python train.py --embed_dim=256 --encoder_dropout=0.05 --encoder_layers=12 --cautious_weight_decay=true --epochs=55.1
Rows from block 3 of the audio encoder of a small contrastive audio-text model, named by matrix and row number. Rows with one number within an expert belong to one neuron, the router's apart. Each number is 128 + 24 x the weight over its row's rms, rounded and kept within 0 to 255. All counts start at 0. Numbers have three digits each.
After each expert's rows are labels from the 100 clips, of 14848, where the router gives the expert most weight on average: "responds to" is what is common among them. Only what is clearly more common there than usual is listed. The data: short made-up English sentences, spoken by a formant synthesiser in many voices.
# router: router (encoder.blocks.3.mlp.router.weight, 8x256, trained with AdamW), inputs 52-103
# gate: expert gate (encoder.blocks.3.mlp.gate, 8x128x256), inputs 52-103
# up: expert up (encoder.blocks.3.mlp.up, 8x128x256), inputs 52-103
# down: expert down (encoder.blocks.3.mlp.down, 8x256x128, transposed), outputs 52-103

# expert 4
router.4:131132117106130120098091128142127147123129121136168097103132089151109161131132171133097153098094133172100115147137107151138111111115145140147144151157156123
gate.0:114139130099131151107128125102138138133108103150130136131101112098121139145109136135147175169112135078097154115146122143120127126128169101126110143134144139
up.0:112125113145130108158117108145138147130148133085123107148132143140128126107146129117133106109156121137117097137125142106128136131142092132094105126102119155
down.0:074179151118189121118134127144140134103182131141144124092120129121153128122101089125127163140139100123105097150125129139137135170101123065158136156158084141
gate.1:143103108132177140141142114125154140099117147145156128143101073186112140114131138113097108110156081122109121150139141132127141124159137143108127152133131170
up.1:075151144117166193171120098168140128159118131131114132119168139120116158141116056158153115107112137133092126139125115105140139158099138126153143123121130109
down.1:129169156113178124121136117143138134149132087134081144112139093144155123158100167112130146133138106149120137140089128070101144152143118141148117132099132159
gate.2:065108091114098149163118150109133083159179133098135147124105092080119157130148065129123161130155127143130121159136133105123102132166088161140142150113153123
up.2:081109116113140147137098137110117096133151142125140153110111096090111150099181061136123109123145141192144102167100153096134131126147099149133118171107165119
down.2:103093105130151159117103167134127149130114132121144174107130083143115140096120102112122145122099154119137139154131115082104114122138120070121094122137137141
gate.3:107103078066116118201111084135110107149101101139146111132167139155108141137100119133122170121128123149168147120139157125097170105112152091116117121130134099
up.3:124130185146118098073160161084146153098127149063116155079099151119150153111142113164135089180130136123096102156103110136176101122139142174111148111118124139
down.3:150139125121156134090155124146145121093138130114130181119102150120155107097139142174154115184182120142125115141110158139166112136129130154182138088144163149
gate.4:121114113117106127118137124107112150084117117129112106111174131138094148120112156112132137113144112116145158098153098122145154133107147109122129139114189109
up.4:132110097134145108110121138145104118106135094101142139117116180113099168154105113159102116132150142100126147083182180128085115137132131131179086089170120111
down.4:107134119133160121123153148126120113130125123159121116188123130133091080148166164097142136150156135115115142121102139152102144108122114101137102135112161158
gate.5:132111140136124154150128073149114138110117129072117165150175167173088143139129092114161164136100168122091124114100125117124142121106135099083144095125200123
up.5:095127095142126144125131140088148141087158124156145086142122149061128119107126152164127130111133140141121094146140137171158124147183100122159137116105173112
down.5:131137127141137126132139087134142133111148107138131123179118152140134131119089108106166122138118123156114138118132123087131168146110106115134114081139111170
gate.6:142106157143128127151130109103129122111137128157123084165108137133155113119158132135118179166145105177102144130123117084110162183116174144172144148128148152
up.6:147120160153145160149141105120128129122105151131148128171136083106148124083153103105141127163149065158093136097153121100134115173124176102150124138109108145
down.6:130129136133131085124124118148118135126132127117163139138119142134121102113160137157159141113131097123165124116132124114180132145132089111106090134127103144
gate.7:116124115080147109131153150107155105136132099081097147136119102126129162133082160113111127122115145105097150112110085084139142082083152169133085143077124149
up.7:117127135142164118104131071108157136132085128101137091128109107121116154139151160132127070103130135125149119133138129094133080142115144150141145108093138124
down.7:128139124154144103151132127193133104126141142131169143140143178126154122130129166077111129134104135143145112155107145084133122144171123107126107121149104129
gate.8:122136147139136122120156146098142116174143125139120181070148083126114087141197111114124097152140126119104094167124153137141128077107174142129126094162105134
up.8:117124130119117148117102144111134122162167150086131116114134081114099122145135104124152141104149090162108131146138146110102123092126103148141083129125092132
down.8:115117149136093104144117063109165130097152101116142141132132128130109098144122113123117129188139113149125151071141138140097134101136145118095131094224138112
responds to: /ɪ/; /ð/; /v/; "this"

# expert 2
router.2:110147168147141157126126103104105159122141107130140139095120134154150161097136145125111075132159081124060089090118165162162111107137147121119145094149137142
gate.0:134123121141192121133166103117108158127114155122122167107075124109112107147123090109121110163114136163114127109059101094134154114116166156152116150146131162
up.0:120182090126128142113120113098125175143077122105130153125109127111120179118121143128128110165134143130090135118166145141170147114121101067123114152162124124
down.0:106119090120137092140085133113143109105138126132139127090137137161104139138141125121159130118145130126123129080146134139118098141179170114100109122150153100
gate.1:138163124110133099109133085145125146163132155119113136117122112135132126119113184134134138109079132136126154141095092174156150157158129161123154193078149129
up.1:103132166121151172131126142100127097119138122163103093146135163101160122135117107152102112125115109158141117112162134084144115135122123122160088107175147140
down.1:140164107076162067094112130154144133124132160145175138121097162169090091138137151106178147108107143141097109118136127097135107153119138134127111128108163122
gate.2:163127129104129131109160149095121153131190102115111138080102128084141091124108146141114155118133141146165192130122121171103158147163101116143135108093170115
up.2:108159163133129122118123140128139153162126091097124131092125129130146123150103141107104136120154153119166170139102130147091158213197111096157147114087126130
down.2:127147165116128091100120134146158139101102118136131140128168173161132126106145132138075134113138142115160119175098112115123144148100112099136082129111130093
gate.3:107125150158095120154139115112140162119071103114132142132132100165138099110157111129117104070130118084077119137138104129122159113109130126115123153143103145
up.3:137141095129140132081108175190133089066107126131104154138157134102092135138141136163084149178144130122129107168085134132132102129173147154150102108116166147
down.3:129115126134155120129118079130096117180126114077128087113156143133122148137090145078130155117147088095113072165136115134147107123114102153138150117124083112
gate.4:100152168127187139144141124143116149149122121097148098095113097122133133093148126121122137074131121128136153114091144151140140089138079116115132078150178140
up.4:162086116128117122128111116100149120131147145162095156114152146175143182168080128181117100154115135119124086153116113072119128165127167107141113149112107108
down.4:127077108154122133143114140150173172112109129129145153136137132140147162158141130120131125144138155121123109105140137130123103140203127117111126122163127125
gate.5:137142127153120104106154123133142121132129122128126112136164140119151103129148117092123140130115140136120096145164116103189163169119154102131155155103086107
up.5:152133129142091140127170124142148139138152091142121130163132159114142135136108104140121135157108084110102131128104125093184143176121161121100099188099079129
down.5:153156148100102123113125193145130104171128126081123141135095115125104141101140129101081134086136132102129137136132094142102163055124117111135152090154164124
gate.6:127126143139107168101141156148162120179137161136159075139107172104121162152140125150092112134118117149146109103116102139179106121092117129164163121160140113
up.6:150153094139159083131094155123108171105155104100116093128098121137119136124136082180126143111171121092134115131141133125088130143199133156147166122125157117
down.6:118108127173122175142124122119062135115146168128154067209126127141146169107134162098128130120133126123138135112120126151153103170126116118107089101101081130
gate.7:123111128088136117111146109104147112136070132108151125106142059111129125135135162126137162112116111147140062141074112105120108146168109131133114150131161158
up.7:106121145104175109102115099122110097131088135125131125119163094090125105158147151151118192116128179147127111135096102099146143152160132143124138101147136086
down.7:121154110103100136135135172130128122124133077139111108137113161147121121181124111126160167131100169187104118144119180148140123104151137141100113143148110107
gate.8:118166126139124169122123148138145102154152134102115115097160080139137099132156165162129144156150135137123161110146115151160143089139147116081109126160128124
up.8:133155083144117154139117108130149096167158158102127126099160121154154103117148089141153127141132139119133153133112135148127114107113136145076086129117132116
down.8:177154122077121139104140105132149113081164182135089132103140106158118085095141154166096108139151136132121121105126107104119116087159130136121095141144113110
responds to: /aɪ/; /oʊ/; /ɔ/; "my"

# expert 3
router.3:130112093079113121091115155158133098102160132078114112143183140102122134085122083170117109136089116137167137108122120104092099133168142153175162135166131119
gate.0:110116117104175132148165126137104140089142109121124084194150116099120093130143154122150151168142162182122137117114116112125125160132110154137101100180107140
up.0:096177135106087170122081146153102130141168149155074130116123125128117130116118119135163155133111148135123156132139132194145135125135105085122128099109179115
down.0:149161133140099119164128128156161125106151126094156142129121114113104121152139125167121111149109154135107125121111160129103193094091111085155135112134125115
gate.1:086102136113105138123116126118151091132110113127118124165091138140111107074132159132112158155176142146119132151131127141107085104093144111115116101187167108
up.1:140133116169160133118116106149092161093167137122143122094151096115125159146108104127132096094095113117127139099126114131163162125125111148136140175091099140
down.1:134128153149102119142139126078130148151145175172131132099143119150146133140123128121075118143126146160114145152117138097165176122124129152128128151153128144
gate.2:110125137097049113133113129130152135131147157123130106106167135072117132183166153128195116126154101140142121120155159108101126113108122108119147149120122141
up.2:098139121134112117118127150112114127130103196127160085129158136119148149114175114144100139105172122084161085065193106133101124160134113079100167119118124132
down.2:129129099119112098163143173155097113119134181133146109136108124130138150131121139132130086124185147139112126127142157162157119115160135144129152109126171119
gate.3:136103113159118112125120119142099141138109152099150124166112122118166149166137138110115150117148137107104149113140082135147113124141128205120128127105120109
up.3:127123172109123138145120139126110111141123107119128117098092123116101137163158125087098153120128122148162121142088111169132118131169045124109128134157163140
down.3:112139111171143121141123098105106101098121107106118118147099101144135132132176114117146144095137125134134131156167130171164169132139111158148111117151111160
gate.4:155145093146145143137141134170127142111143130120118070147152092150137097161081098121147161122116105121156166146116121145095114116162121138118131142139083129
up.4:123116112131116142119126087096115111139136058152112167114131147120091156114136157135138124096123123099046130133137111097153137107154112132143126101148148134
down.4:139161079137120138130131160112147152165132101107133119135135139096096132182122122102148114118113104106126161127163164103103130123130112133108134140135127157
gate.5:087117132169133132130179131103115120100123150130147200091112175163124116130167123128118126132150092098131110103083127150135131091115127130084129118134145148
up.5:162159126096125107132094124145145145126128100158115044153115099104135165114099154143126134119100152188124122132164110106128112179117084142140143134125111140
down.5:097126118122103114092125166115114127168123090091145116095071133124125140108144150110148134152145083133127092136106133143141147127123157113156143126122142129
gate.6:137137166136153172116101122176149138110143140123106139122112118086150099146131113098135103121102147156140080127099119113120138158116149170158101079097096136
up.6:146127132110123188106138092210136113136137128108103170124151144115129145108116114128185104156100146134157124141146144132154106126096140126142128083088114161
down.6:120125149126101118161129170104133162107098123193143141167121142085116086199138182148125133137100076105116128055129096105095072112136142150094110084152152146
gate.7:108116144113123097114110127120131123105111119069118099129138128133132140156175091113162131143129175130123125106138131091118112144078113118147129142127134125
up.7:121133167110121067105113165097121121102111117075100096132137139123136118147156087120197119152116164137092116142118154118142113105090153120139142161102127123
down.7:131139084135114128101129165128139089117155149095147139098140189126128107124204090151162092153179157105130129147153124104155135128169115107113143156111136141
gate.8:134129150121111136092113137108172149120110139112129142162129121138126128126149137118144096193083113139154152110139118139103110126142150112126097093105126144
up.8:122145087155172129166141142125121140130128134144135129110130140099138128165101153108132129097150170140101129151119131154131139116093098172100088175133115137
down.8:123113123109104128143154094147114098128132161130140166114148109120136125138156143070135135147137184123120109128126092187098141164169145149134164087109160139
responds to: /ʃ/; reverberation; /tʃ/; /f/

# expert 0
router.0:166148140136122173173097131149159142144136150150096132153161129130145111091159137105118098150111114172124145118099135076104135119097149141134122122121128125
gate.0:140149122090157119109172142148129100140088162140125143152093139162118109141151108113121078119128096134158129156076119178137106164110088124146114134164132155
up.0:073146182162133133127090125141103095110132160093127130104105140100206146105078124127112133105152135127128165086143138107140165115192130118128125079121129133
down.0:169097096111116117123132144143168080128083113154093104122132136162111114143092111125175146117175124119176140116159132110146079120106192131085114139139124119
gate.1:120117152121175121143153133066114108081171100121132130152150093160065108148098122116102116122080140124101159170155137110101148135123140112095095130131063132
up.1:101142120114092159094079132146131122148078126106121132096114157102178143118155126108122132136162129103173114089130105151183116103149115153142160117127191149
down.1:094153107080103153107092160146131151133107120108127116128107099131100145096121132129151148133127190098098155163123176062096157109138161147155100130122126132
gate.2:120154164141115120141115100155177110150145084135172121136118104129125132129130167130140110084119133128159143131160095124090105102143141161195129087119109189
up.2:180091111158130128136156146088130122139078096127131169117117098140139130128149157134133111122131094130159130173120143131145170108114153104098129096153142135
down.2:112080136114078120157135126170064144086095134102152168091177126146142104132155118130110137113130113117161110155115148123093145095162115159142122128081111113
gate.3:149113152149178124135133148155118118110122121129149108140125143176176110142121165130146117142104156083102131091162131112129162076131170137130151150097098116
up.3:134158148105080127160101154133120131115104109131127123123135129105085149128155114115088148165125106112128106175116117173138135182146103114144118134137151107
down.3:133136093152109150148190062165121146141099159139153087135166140153127127116151125127126105142093160096104152117104109132105172113130155137157153103126108148
gate.4:156138143153123094092140148133124099130106135136125136096155090129101093135124108158145143110133075120149107140117126157134130156111159074079090117152104097
up.4:143129118124113151145106121132122140117118096122135113118133106134132127123112136167105117132135171154102126115149124101099125122160119116167115168147108090
down.4:096120163126145132104128131156129135154141137107139114117151158118111089106127166147162125127132114122117113140131114088125131191131173121097181178111113166
gate.5:167155095110146160094122132151126135106120109087137130133153088142125155139089160152091155127104138157179079173111082164160105153125084129156149158131160154
up.5:115094141124093151129118127125118112174095140120135110157121131103130085150194128132105110149133141159111161125125136101191148127106166164134141128155103115
down.5:154116071147118144109118147134102137138125088129148175116170126130148165124108112157105119111099128105148113093125152144125090137190123147152112161142145123
gate.6:081122109144119126079155173121149102172134111110094105102113175124143112140114133133174119106133146162084106081104122148093083121159116113123131145112151115
up.6:141102156118142094129137116132102149147111140124091110141116122149164077124129136101092142175155109133139161100176107132107102123137152114094117090137143130
down.6:104115132141086130109096123079105055147146107108106108133130148134121119131123134087153113099148151154111112121104130118128110157131180097132142120112147133
gate.7:115117128171113108126148114121125163182116126169121178130116134162167111132146151125112133198157148140112115093132125142112134102168137112123107183132088119
up.7:116133172167104116134109113148157148108096134110136133117115129132136127102161193097118113152145088130112124129167119120144118201102154102116172138128110121
down.7:114092163156090115140168150120204126143097143159165128112110146139137126112111120139172106164192138138104126154184148129120133094124128094150166136147166104
gate.8:119123160117136091142109167116106156130130143095192103110126131118144148136124108132133114115116118119155136137128131150124144179082129113119164094145104134
up.8:130131108121109115153071146144134129145129107142170138100145117162093148087126094121099130112101158138165117129138103151098145192109125137123149102128086174
down.8:119151136158175125110146166161133087145113097146113098122113123170183131123119135107112082106096130144166106159120092166157115133101098138107099147159111141
responds to: /i/; /ŋ/; "please"; "bring"

# expert 5
router.5:159148163127098084115159137164098115124135085150115115136109139108123123133146139143156146151141146137142162118169119139099103155125125092108161143112115124
gate.0:099125164114131131098082114158128143157131098153111127130146110127098159127162138107155131086116130151164123146129151112127099127153128101105104133119089143
up.0:135130109134121143141185139108128137081127178106153127136072125165157102087116135140130060203121115110113152094136094120113109124127092139102110106177155136
down.0:147132098076153157115134107135145089141150143123107099075127122125102115129174127151139163110089169104121114139120152147102196114117129144140105117113124114
gate.1:113125130106125104084171104115149115138156131104114100135139164116155100122141136135141155156128137134140103082107165107145101104199155131163127124138152137
up.1:128133131163121094148136116110132147136123126123129140156148098116108144119083145109124099106120099144083129133076112110142151112091178138116111068105081123
down.1:102108146072124156120163155128127142127087109162133122161128125140110133108167141139111205134127170137122174152151102206184111142094096137099122166138162080
gate.2:112125140161118107152073158136147078127196128146130137128174125117092112134129120142124139117145133161107075105092124132126114167084094122159120147171128137
up.2:125126107114111112127156164138151110084202119131152096097147120109107122134162076157125157172147093120174110161119091125115212139105125128143160169184111156
down.2:141169144126119153098146121119147112096120147101121122108163145115109102172137151132151162120129139135148129135111102176129143136048072088155126122136118100
gate.3:143183129092122139114106147129126129120129116117153117084114143138145165133164126150138127098107129115139113102122102156110086088119116112140109155137095180
up.3:150151124100106130125099142116121120130126154124125127086134167122115152123141097153152125094104114139157115088123131177123105108160129077162129138147074153
down.3:116123165123118162107135124123124108169159109141081142107142155145107146113138146160092154129102108132161202146104144160153137148139142128124127096143125093
gate.4:089097201139088131074117134127129138158119086096147106117123137114120127181087116122108159104141128092131119136140134176155107131147143104158125095089120143
up.4:129084160152107141096127144123092126147112123152142155108113140139090106152094115102125151127133156105132168132154124182137110135104119114116152091127122148
down.4:124091152163129110111153166070159152105158130113097140106123089116105119128079093083161134154120140128109147183133059166129121141167094099149180097159088129
gate.5:128078114128115139122114117131127158128139125101167134110087152146145092084138118136086157162130079147096141133131126111137064113121161126139166139138104124
up.5:137124126115087110138132160155150113097116137137121161100132111070118106119137129130098157178097137107089083094168136121153085111120183125150135135105076133
down.5:123096104158136144135157105125122161110165101118128137086096132134133122134143134159143175134157130089115141145094130093122150147079119162135158104137143116
gate.6:123083143185118168132115148106144153092111129178121114116118137166114142120165178128148136154100108119119118105135168091174119097141135151139141137144126124
up.6:127176109066141089126125113138127135148111131077123145120153134117170110143121121110087146078151133144132126127120106122122136150122129083136143131115129116
down.6:110111130145098084101144139094166093148086095132124133141144121107132134140102128129123120141131138138144154191091111142117136128140127176122094155140118140
gate.7:130140173120127125136135172111127096132128100111148186112127115146140164110180169097117144093163129140155057131120130111153168134135152075099136141106170120
up.7:140128178155141127128146209141097105111153096164134160113147160118133117126157154104120126137138139123140064126108066127114139128134152089090116172094132113
down.7:081084141148136120112128147121143112113109127108104116133143085158160156138144135112147114163119111140164113142136146109160132105194149131112132121130141097
gate.8:144098103151149151127146088129121103121111086139139128142117136140126079125155113103127137125136067166088165164136118135123109106106119143087112140193176137
up.8:098132136109125103098137084129117112111114133134136134095134122123157114108150185145099106133108117170168078155109127185151152099118142128119157100109132128
down.8:140123126152134114127168112124118126128132124180104180105134104145126152148149135128147109115150153111149168113132121122101154148150127123125115115139071101
responds to: sentence kind: statement; /ɑ/; /ɝ/; reverberation

# expert 6
router.6:132078154152106131132110125120139095119081157116118179126128093135135132170119139138101121110178126096121164142117152150142091164113148128093148170134175109
gate.0:144145144121085116135114130137150163088105113158133210129112128145151117134143177125120153098139114131139162068171154111118151159124130139118137154153107197
up.0:163103139164103146126128134123143091108159111139148155122099134137172134144146209129077165133142121142140180148135177104126148132122153147140152169159183175
down.0:125140168129131115141121172122119181143089130113101160099103125119116160132108142136114130110114101116091091124145105148182140147133113080104154144100135120
gate.1:134109140074120088142098167108163096146100162113086159125098132152140113154175133132140078082180114130107116125140119129107127127139133111158128125103108143
up.1:137128122089163112161083137155139160143112131081093143143090110154102151153167145164135099108144119114153112144130143140044151129108109112111168128123134181
down.1:128133134123058145089112121131128112107080139139145101091146104107165175082186108147137134105130130191127125115129114151160073131125124104108123141103111098
gate.2:117151128122143105110119128129113117126129080090157103129090142098118147162186133152123119121147154147125147111107115143119146087119128168129105166152153137
up.2:130169103150133108119117137131115126116103121111155118143133149103121140151186135120122132116156124158122130147117120167124124057115103143111137136108113166
down.2:090132155097116160115099148116149151109101122147132077119119130174104143130130071101086105137129110167118138121117164163156077133164111153128152114169127114
gate.3:124139145158114126109150154137132132127087158125104111156148143072148108085115117148113131097132114109116072127129131122126149117155136159136143095161083101
up.3:124080137136145154122087151118151117118217060127126129128117085144096150148121138102141128147107142207137139148151115134115153126067118116165112154147140114
down.3:130090122122126129101168143153164128139126113144171162125142104143177129109108100152127124152177127096136124174119091147150139146094149111094111121133156166
gate.4:151129098143147145104165093129094125106140111099147129097118170151151149135111115144161157131145125114150119143101069128149114168162135131155133144085146146
up.4:129111107115127136156121119168095098150165144150120130137107138154118146129099115083196135112165188120126095134095108146144157149093125123130118140067161160
down.4:099203135146121129128120095099137102138141114158137122148120124079088119140174123148133130127094136121099153119127122105152155133140142140129136139099149139
gate.5:098130088109143132143119126098155197138132169151133130186159153113138146090149093131117097100128127128095166141123096139142134149160085150130113106128127123
up.5:095133125132154109141139134132132141143112168136119106147187162121138191104135109108128068081119112129100118111110084155133150127138106131147122091127161145
down.5:092137117162183135153143127132117107115112111139120152116096122110109169134138106090143130121180110110112097134127093072138119108159132097130139147105101119
gate.6:135091127092153177107149144159135126163162130161109114118122133086106139173124114117124129117152119113135130129116113122119115172123150144157147132122142102
up.6:092127132112140105135135125072164114111107107109143142124125123142146114125128132137102106114115106149126143102135168138132140094119123103107124173139154116
down.6:120106103099106114103099142131143101177130079134140126101138114114137117118164112101098143150123140150151156131166157078082121113128143173124110098153114136
gate.7:124102085096122123158154110165176115126096133094146139152141121096127105170151080132123139158115123129143131143101142128108107127154149113114116122147162167
up.7:141104125109121175125153165155158129114117136125154191087139127117108153133146174113114125121104099131156115129083143113114148115098093128132130134107134178
down.7:135134103143136155130085170134143135136111138126089156186149148097129079154124147119132129181192139170136141157108106132127121120113146114137100159119087135
gate.8:123148144137130132151143109144123073124126137126124113146150110109134142072136115134113114121121124043103086141168108144170124097121127143128144096128089105
up.8:130151139127136126134119112125069082097114142160134157152088105153102114066096130119098131132137158113117138099104120135167150120162108097140149114159108086
down.8:137119098151154140137129116123112125103150155107185137121120130093123115150117082149137129139125161197127118059136178139102133103142131136139112131152130138
responds to: /ɝ/; "her"; /v/; "river"

# expert 7
router.7:139122098149118117164119134131100136089154112107134079107138117132133134183116116150097154150120150122114135169106108101119139100142109162106118134116172127
gate.0:144118152133126144108123134125121141158095123161121159113096157127158048099138144128077114094119137142116154124152147115145155110133179117121161148186130112
up.0:132105141106164135133151115160136124153109096144131171136077106143128057137136135149106098074165119115106129119135151124163123098116118123139089145180131101
down.0:128139154086157135130158101130159114165170138109136123074113114151121073134150140125160112149119173121124111140138175171104122097119094153127084076095150118
gate.1:153170112148121166123148171148134080135154145193150143162157146140118130180156112141108107100124138130095137153107130105148139149132164124155095129168147120
up.1:119071135137144109128130075116139178111108120077142126102115115103129137110124149146134160199134154156159127094144123170065135119136097075121170121121117112
down.1:140089134147110103147141109115170171150136120099097129175175104132081142130113156126130159128109170088122169127129107156119131144108145149121106163128135110
gate.2:106117103115108123169141160110116118159134128140139128142120174152122104125159120115124089165134123143117101166158130133134105151134127140143109139131152166
up.2:177112131103160130132135131114117114105116119113146111150147057087151143125087127124130157083106133111134147115103111131137136118130127103121163091096135091
down.2:096111122115127110138137078081168162106166116143113093090120098101139162118149100139168129172098136087154091140145085114149077157154147119121099108120090129
gate.3:094114108110119174140124114119133155135119125110105089111124117134116128096167118117113096161123119097134180129147131165141083099111149130152133098119118131
up.3:181135122115136132082125165133117136079152136131126119144148142138139091166119125129131108099135102125150075120133124099136128156167156139137102124156072132
down.3:121125126127130189130120135125130118115100116113138120129130144104127113132192113168099089095190114114127146128140141140111112136150082129159096166150171151
gate.4:134112117136161118130130107118120122113148118163137116156164127130153149138105158156123073125124121150154118107114138113137087173122085135135130134180131115
up.4:119134125183095092142083136119135119128106132143116122105111146092117148143090098134138119129143145116141156118147110127124119149158102105148090097134137149
down.4:142094139136126130111128120099073132153093114101110131122136118118139081120126129142107136130101124112180117116132124113108134080156122092083094126137151108
gate.5:172113073094121117151117125104134145102132138140132167081132130097111094117090165148085146122117118133101095109159126143092114101098161136161098147150138131
up.5:136136110139099071102110135129113150105148120145163101103132115124100070145107131136151079097130138179125129110131106136113120114171150169106156132129124127
down.5:142103171128155142129158125108126088135130153168117138140158106148087153118108141144118164095156151064148179124134137135086168155165105144102122106138143151
gate.6:138105147138102138095127109133137122144157140131110153093111124155137127127112165103150147153105069131106197111149117184119127101152147116134145185144148113
up.6:118125150141088122090147138109140121159102166147133135089138116141132126146101165094114151145088116129112160093149126148111142129126147128147134156130149116
down.6:096146179165131141132133145129136120120153080160120116123130156101118136121151161121099125133169130118166108167129125121139156117106128117123117137132126121
gate.7:127158073067122130148134132117110143131143127131115117141137172159138163130127131107130120109083090092120120114150134128119148122104147139093127083163102126
up.7:119142132085157135156134121115104158117147171122117137156132179125140157178124097122135112135091139076115122142111127111139156110102139142126107139175148153
down.7:107087127149146098128140164152146114117155136107109151102164109136098148120162108099106119192151111118091134163141185131112105145130148146131116121109128107
gate.8:135115092155100136136103132101141154080124166139098078163119124146135127111136139144126125078101134128129096165128132109139071149115071147116106095115108095
up.8:124164173100146113135146074099173135125129109150148117089110128096133099106131119121126145210122130119135119130117146138150076114139131138138134135142124154
down.8:166116111116131176161083157126099141134091095108129146130111147140158123167156133115091166110137103115104093083106128163144105083124122132102146148120127133
responds to: number of words: 4; quiet level; sentence kind: question; "who"

# expert 1
router.1:138076113128095108117101161130124131120119108126126150104130102132081134109109123141133086114149147103108122094129156105107137099122095089111134123113135151
gate.0:105112119115182127108171092075116141158138128137129143136127130097135136145124136152150106136110124148135113141100126163143143111113102147142114129128119117
up.0:178151140111094121138109123143125098099136087103116146111109093110136125144144131157125126129153129099148165165120114124100162118132158126130080128140119119
down.0:150112138123113142098108142115147121139108122113119137133110111074144073135126097119111120131129166132105102146091128099130108093144112137162125110103117136
gate.1:134148109106132134160147143152203096107150121105138133130104107098111111134130137135102180115094082123147154151100115116140132167088083159130140141121141099
up.1:104094142148125112094127121117065153122115133172129155114155148174137148132143129110140070172156169116101108109180137145097127097127167116139108146126137122
down.1:116093108137110101092165108138109142125157134168111113154210132100063119122139146133094131128123149124139087147108161085149122133103112158105134153145114128
gate.2:153109162108137109134135185180113110115089107131113142121116181131142133137119147147145117145208154134136143111111114139162096180164129138147133119104107149
up.2:150127121142100141122136057090127139103176123139159085101122069130119152115112140119134122100066089143116097137135133121129139098098094149109105127124112091
down.2:144149109103156138147145113110156144104161128175133164077107099142141089137124132145133136158125109124104106126135169120144157135151151147101147155128110109
gate.3:159127100117156156129104091099144101114106154112150137102147103120130160133159139152159121124103164124146131133096133150131118116117104144110148101149123130
up.3:111140139181151165140143121135123088093121127139126162145177174105123145098113069133119110121153163114147155166149163165167104148145131117145147125118154118
down.3:119169150114141127140140124101113176167165125136192166108142144127114136158121166160147089149155093127119104113154116126127107124094106092110108120141140102
gate.4:136127137135124090138125148137108102079118102153129149137144154072129136112121135129135186188156144151138147128119137116147178105087171104099146133145133155
up.4:156112113155135151140096123171138138158120141126084103111152132152108143176124109130168131110101136130155126108148101153134116152144107117170130083132131109
down.4:125120142125132119179175131163171091126143121129104088127113107146127078121148132124148121083144139145151147128117120097145139142123119118121139127148155175
gate.5:049156116111097113107113102123147153116110153195128159081088145144140149089157140139122133122105163124106121123138113126129136151130157126117117110124094110
up.5:156140139119120128116112101126120089142116114134195149151099083142189073124140156121141097156134127154107153139160149123154118125091131115096114122151117098
down.5:112117151106143151120112136133124091127129119113128133119121125131122146172113178107142177139096147156150147146107120175141144161155149111138106122133168129
gate.6:165148090148118141133166159097089160135085116132114105131096177118098100126150147088076116125090174165121142123103089120111162123159076103116158164168131121
up.6:127145124167103174134086069078090138160150142134125148135107130120138106085127111134130111093120123119162138142140148099104145143129153163121129111142138118
down.6:118132102102128132124109150125130188137113085126171177111085142133144129180088156159153156117129158135096103105127089135126104117108103152150163114088156157
gate.7:151120092143130100149111129170132114126141148116138124145072144126094123132125119105137129145080126144080123137128132159137135089093110144121123118128082151
up.7:088126089101104102101124121167137103111170165128115114140090135142116106121119084139131122133093121142065120132129132149101141105109121101115131103078116169
down.7:121115145130128127135095126128131107160115131066097124157132142139120089110165102130142130124125122096137124091142124160121123162137113087087136120088136155
gate.8:108095124149172137145148120134150140140120126172112119112139112120126118122116117114130110115120155146131100189116140147165125153116144074144127112128113168
up.8:099113116139124154142114162197138144153132084152111117102158101130114127084143130147150118119121107145137129131100130134141115148152152101136123147137173185
down.8:121139177136148141118107160129084140129104117131126144112137111161095147119127138085124118086152125128104152139144121137146159064106104141126126132097165116
responds to: number of words: 4; "where"; "is"; white noise